From a checkpoint of a small image classifier.
Model: arch vit, activation relu, moe top_k, num experts 16, patch size [2, 2].
Training: 13200 steps, batches of 256.
Data: trained on pictures of board games with random positions, seen at a slant, 97500 training examples.
Rows from block 5 of a small image classifier, named by matrix and row number. Rows with one number within an expert belong to one neuron, the router's apart. Each number is 50 + 15 x the weight over its row's rms, rounded and kept within 0 to 99. All counts start at 0.
Before each expert's rows are labels from the 100 images, of 14848, where the router gives the expert most weight on average: "strongest on" is what is common among them. Only what is clearly more common there than usual is listed. The data: pictures of board games with random positions, seen at a slant. In brackets: how many of the 100, against the usual share in percent.
# router: router (model.blocks.5.mlp.router.weight, 16x160, trained with AdamW), inputs 0-79
# up: expert up (model.blocks.5.mlp.up, 16x160x160), inputs 0-79
# down: expert down (model.blocks.5.mlp.down, 16x160x160, transposed), outputs 0-79

# expert 9
strongest on: stones on a line grid (100 vs 16.8)
router.9:51 44 61 41 61 69 37 74 79 38 70 64 36 42 42 38 66 59 44 59 54 28 56 32 12 72 35 51 14 80 50 54 36 53 46 32 39 71 44 57 45 53 59 09 82 47 50 09 73 57 54 43 10 53 48 64 60 53 78 59 50 44 27 34 61 36 71 74 26 61 52 54 45 62 53 46 64 55 33 49
up.0:63 44 47 43 89 50 35 64 82 55 37 66 53 52 49 52 30 44 62 42 49 63 40 27 33 45 72 59 59 37 29 59 70 87 41 66 53 65 24 42 35 35 38 69 36 49 77 49 44 55 68 52 60 53 32 53 09 36 43 58 43 52 52 25 25 52 38 64 57 40 83 24 37 56 54 50 45 53 59 44
down.0:49 60 57 74 29 56 44 29 54 64 41 45 44 48 73 40 31 50 35 39 49 42 30 62 51 08 59 58 46 55 28 58 52 31 27 63 76 73 59 41 66 73 67 36 54 52 02 56 21 50 43 47 28 60 54 45 51 55 41 69 67 55 22 52 71 44 46 41 43 53 65 56 74 22 49 43 69 35 59 52
up.1:38 66 49 60 59 48 63 54 51 50 44 73 42 31 60 59 01 44 61 34 73 67 45 67 70 41 41 28 63 30 48 58 59 60 58 65 37 25 43 37 56 30 40 67 25 34 51 60 63 36 50 57 63 45 26 58 74 12 56 43 45 54 46 60 39 57 41 44 55 69 64 44 42 74 57 51 66 59 71 23
down.1:41 54 43 51 31 41 42 44 38 35 67 50 77 54 50 89 80 48 61 47 43 64 42 68 45 79 46 23 38 78 39 36 60 30 41 27 50 53 25 63 41 68 70 45 54 52 64 36 35 38 42 32 43 77 38 56 40 70 73 38 42 53 43 39 51 42 45 52 56 67 38 09 55 53 54 36 48 48 27 59
up.2:27 31 83 48 46 54 53 13 50 74 66 43 44 52 66 43 54 57 70 75 55 48 54 70 89 43 56 67 63 59 48 61 15 32 54 39 48 52 45 69 67 37 55 36 49 54 02 47 43 54 47 70 57 42 41 43 68 64 51 55 28 47 67 27 45 35 39 55 48 65 12 40 31 41 32 24 48 28 48 60
down.2:21 56 40 58 33 37 59 66 56 23 19 45 41 40 52 59 44 45 65 43 58 61 48 29 29 59 39 43 48 40 80 53 34 48 39 08 44 50 36 52 36 42 69 42 61 54 58 27 73 37 81 64 20 66 55 50 45 37 52 59 43 43 40 57 67 19 36 43 55 51 72 50 58 51 66 54 21 56 51 60
up.3:42 38 19 63 39 49 47 36 50 47 45 80 41 58 34 20 51 61 45 51 55 38 50 66 57 52 42 13 58 58 26 56 33 64 50 21 49 43 28 54 21 43 57 47 47 58 03 64 30 57 49 60 24 61 04 59 45 44 60 76 39 55 64 81 33 59 52 55 51 65 34 48 64 60 25 46 47 35 47 52
down.3:66 50 37 23 45 19 61 51 45 53 44 50 53 20 32 44 66 42 29 24 65 57 14 55 36 54 50 74 46 58 59 62 38 24 50 65 54 48 46 34 25 49 48 44 46 58 83 54 62 57 63 63 55 57 54 51 32 47 58 43 79 60 58 61 49 74 55 45 45 76 61 18 57 40 62 44 64 52 63 53

# expert 7
strongest on: stones on a line grid (100 vs 16.8)
router.7:33 52 48 63 55 44 42 52 59 89 49 64 16 44 44 47 55 63 59 39 53 54 61 37 17 56 54 70 46 48 50 66 45 69 37 44 61 22 68 42 68 38 56 09 76 43 64 60 58 34 49 46 30 54 59 52 69 42 59 71 59 57 65 72 48 57 47 60 34 75 40 42 60 25 56 92 38 27 39 68
up.9:51 42 62 53 41 59 54 61 43 53 43 25 57 56 61 56 79 37 58 58 43 56 18 63 68 53 54 48 58 48 33 71 41 24 54 68 67 95 72 49 76 52 57 63 45 24 58 62 55 69 56 34 63 19 68 63 62 31 52 41 37 53 57 61 55 76 42 50 43 27 25 30 46 32 72 51 58 46 57 55
down.9:32 46 34 39 67 49 42 74 67 50 55 58 55 54 61 52 46 39 46 30 45 54 17 74 37 43 56 46 52 31 65 54 66 40 29 50 44 23 68 58 57 40 62 46 43 61 64 75 64 74 56 31 70 74 49 66 40 56 56 58 32 44 61 32 31 84 49 59 40 51 27 44 33 53 22 39 60 43 00 49
up.10:67 50 32 43 27 59 46 33 26 41 69 48 35 77 43 36 55 59 29 68 63 46 14 55 53 30 57 40 70 17 51 40 25 43 73 42 65 42 65 58 55 87 60 47 52 38 46 54 44 51 36 60 71 36 52 32 23 57 55 55 43 56 58 34 85 71 46 58 62 22 66 62 34 47 62 35 47 66 59 52
down.10:44 54 68 37 57 47 45 62 46 46 16 13 54 55 33 43 60 57 32 59 49 81 73 40 41 25 28 40 47 49 55 69 56 32 60 40 54 51 43 59 64 36 51 37 63 22 53 59 63 48 35 63 51 69 51 20 55 69 47 24 33 63 47 59 33 33 49 60 65 28 05 80 60 60 41 76 46 53 84 73
up.11:64 71 32 59 41 47 49 50 53 85 57 44 79 26 35 43 31 50 70 54 52 53 41 55 58 22 56 19 54 42 44 61 39 54 17 56 68 48 32 56 41 47 45 54 59 53 37 41 42 52 52 51 57 15 49 41 53 70 12 34 38 32 70 30 52 12 29 28 40 38 29 45 39 56 53 36 57 56 93 71
down.11:50 45 79 76 45 25 50 44 40 62 31 37 58 38 26 19 47 37 39 62 39 43 60 46 43 63 62 83 86 49 46 40 38 58 75 61 49 61 47 48 50 56 51 40 72 73 42 36 47 23 48 53 60 48 06 62 47 38 53 53 70 52 60 38 63 36 48 67 29 51 52 28 32 69 32 43 70 46 43 40
up.12:39 45 83 50 42 68 48 49 70 64 68 45 76 38 58 25 96 48 42 42 60 77 72 66 46 28 33 64 49 99 46 53 79 50 39 31 52 54 52 55 63 62 55 59 51 48 81 46 51 66 61 31 40 69 15 58 33 32 81 60 63 45 37 39 42 24 44 52 37 22 61 46 44 49 34 45 55 52 42 62
down.12:52 60 76 30 42 57 41 65 44 37 59 38 46 58 43 47 67 47 75 49 51 58 35 57 39 36 51 53 54 67 57 40 52 43 42 45 42 30 60 52 72 42 47 34 57 50 73 59 49 50 38 49 65 33 66 20 40 77 48 48 41 58 68 57 67 39 40 45 67 33 70 26 52 66 49 51 48 78 49 53

# expert 8
strongest on: draughts (100 vs 16.6)
router.8:61 52 56 71 47 32 44 46 49 49 54 41 48 63 50 51 45 21 57 66 59 77 54 33 70 68 76 47 31 29 63 52 44 47 41 56 60 58 54 48 58 41 31 55 54 62 56 23 48 50 69 31 69 56 46 32 45 58 42 16 43 51 24 45 83 57 38 73 59 48 69 56 15 86 54 57 52 57 65 58
up.0:57 62 40 63 59 56 30 32 50 50 60 44 53 49 44 29 45 50 56 57 55 51 44 60 43 85 62 36 43 24 44 70 60 68 66 52 38 71 41 52 48 46 40 59 44 34 64 39 47 53 55 49 23 45 68 24 30 40 15 26 45 28 64 68 84 37 38 54 48 63 52 60 66 45 62 64 50 50 34 77
down.0:25 44 63 18 58 56 69 74 45 54 57 38 26 37 46 32 42 54 32 70 38 49 63 51 37 20 41 50 49 42 46 54 54 51 30 30 55 49 75 57 49 44 66 68 53 43 18 70 27 56 48 52 32 27 38 55 73 65 56 60 48 58 43 53 34 50 46 33 61 25 40 24 31 65 45 36 62 42 64 66
up.1:59 50 99 55 43 61 34 43 56 65 43 59 47 44 26 69 41 35 51 36 41 48 67 46 59 35 49 40 57 70 69 60 82 63 64 58 55 60 58 48 51 53 37 68 49 27 59 53 54 44 46 57 48 48 45 40 23 17 55 56 63 51 59 54 67 38 48 40 48 64 25 66 40 35 65 62 46 26 35 26
down.1:35 68 46 20 52 41 50 46 63 43 74 46 47 58 28 50 46 67 73 41 63 45 85 58 44 44 51 68 54 50 55 38 28 38 46 67 40 18 81 26 68 30 49 49 23 49 59 57 56 54 44 76 34 08 42 36 58 52 29 62 45 26 43 41 63 16 53 76 30 38 34 17 53 55 81 49 52 49 30 36
up.2:49 59 32 28 50 40 21 47 29 43 22 82 63 46 53 59 72 42 42 24 40 63 37 50 53 38 56 64 67 71 50 40 60 31 43 73 56 27 45 66 69 58 75 35 50 44 42 61 47 62 52 54 60 59 43 51 42 30 42 43 25 52 41 65 43 48 43 26 56 26 26 54 58 48 62 37 61 65 36 42
down.2:46 69 53 35 79 59 77 43 49 41 94 18 62 41 45 53 44 57 76 38 49 55 25 27 66 44 42 49 61 44 33 56 34 70 55 46 45 27 68 35 73 23 67 61 36 30 41 66 47 29 59 58 45 16 40 59 42 40 37 24 49 56 50 46 81 52 49 46 67 17 48 62 34 48 48 51 49 40 43 60
up.3:35 48 35 45 67 43 46 58 42 66 58 81 38 18 46 30 56 68 43 40 51 60 49 60 42 36 52 58 36 31 67 36 88 46 60 29 40 72 61 70 75 45 45 59 48 51 66 32 29 39 42 29 35 46 43 60 51 84 34 41 47 59 43 48 36 39 50 62 43 53 29 32 43 61 69 60 39 54 59 66
down.3:49 65 45 57 58 69 67 60 44 55 47 59 28 41 68 23 42 44 53 46 51 34 50 75 42 52 39 38 63 43 38 68 66 67 52 59 33 38 67 49 37 34 17 65 73 53 39 49 27 49 56 69 65 14 56 41 55 33 55 54 44 68 36 67 50 15 62 75 64 38 69 53 55 47 47 38 38 34 45 55

# expert 14
strongest on: discs on a green board (100 vs 16.9)
router.14:68 46 60 54 30 63 38 60 57 36 47 66 47 58 21 56 72 58 71 47 46 73 56 70 39 60 53 77 36 54 33 58 77 56 15 44 50 42 59 87 51 71 50 60 64 42 77 17 50 60 89 20 33 60 62 55 53 15 42 44 62 50 27 46 46 53 95 46 61 58 58 31 54 74 56 51 51 46 48 42
up.0:52 57 54 44 46 42 40 74 70 41 80 47 40 38 53 73 61 42 72 55 45 99 42 62 55 17 43 61 36 24 48 54 53 53 42 63 53 49 58 51 70 27 62 54 51 56 87 50 70 45 61 41 52 39 38 41 76 47 59 44 46 67 47 46 48 72 58 70 49 44 53 78 53 51 31 48 71 54 57 17
down.0:63 50 41 45 59 55 59 58 62 44 32 44 39 41 48 44 70 62 66 50 48 63 43 52 35 45 47 26 50 80 62 59 53 46 68 53 63 81 47 46 41 44 38 45 73 57 77 55 50 66 43 56 56 23 42 44 51 98 37 43 23 63 70 46 58 68 50 48 50 73 58 31 50 51 45 55 50 45 50 57
up.1:78 41 17 55 67 66 48 38 64 67 40 52 54 50 64 44 77 53 48 63 51 60 52 55 60 57 40 58 48 53 48 53 34 39 18 45 56 33 83 27 45 63 38 39 35 61 29 60 36 53 54 62 49 21 21 42 68 63 49 43 46 52 58 48 48 20 37 40 47 26 60 11 45 30 52 63 58 40 58 37
down.1:55 48 62 61 64 58 68 63 63 42 38 51 51 67 52 58 43 50 37 67 56 49 66 59 08 26 59 62 79 27 40 49 36 37 64 50 67 47 45 39 54 18 68 46 63 47 66 11 61 32 44 59 39 40 54 82 47 63 42 41 56 45 54 23 50 46 46 54 57 27 36 79 60 36 50 69 43 40 76 55
up.2:59 53 46 46 48 66 63 64 40 66 38 46 62 72 40 73 11 47 68 40 64 24 39 44 57 33 46 54 45 47 44 31 37 68 44 58 35 49 51 22 48 31 49 38 68 54 56 64 60 64 36 56 39 70 19 80 43 89 63 75 48 49 60 43 62 39 66 51 43 45 42 45 41 39 60 67 20 39 66 31
down.2:56 23 54 44 37 26 44 35 93 49 59 39 34 71 50 37 38 46 27 55 73 61 56 42 42 72 63 70 82 45 61 47 16 28 57 89 58 49 37 46 12 59 40 51 62 58 32 37 55 34 65 64 51 57 67 56 14 42 54 68 79 54 55 64 50 49 49 41 38 46 48 61 52 31 45 44 53 24 53 50
up.3:43 50 30 66 49 53 51 51 47 61 41 64 24 63 69 21 27 57 63 34 42 60 25 67 69 36 43 24 44 10 63 63 24 54 56 70 54 99 63 34 68 50 41 48 59 43 56 52 29 57 61 65 68 82 24 57 32 41 40 45 63 50 65 44 35 56 46 42 40 58 64 65 41 44 33 34 48 47 48 39
down.3:36 55 40 36 55 61 48 41 68 63 51 51 70 51 57 40 52 52 49 31 57 42 48 73 39 32 48 47 52 57 63 51 46 98 57 49 53 74 52 43 66 24 67 40 56 35 72 62 42 34 51 66 42 39 47 56 64 44 47 53 35 60 53 69 35 67 54 48 58 72 17 44 66 34 48 38 66 49 28 65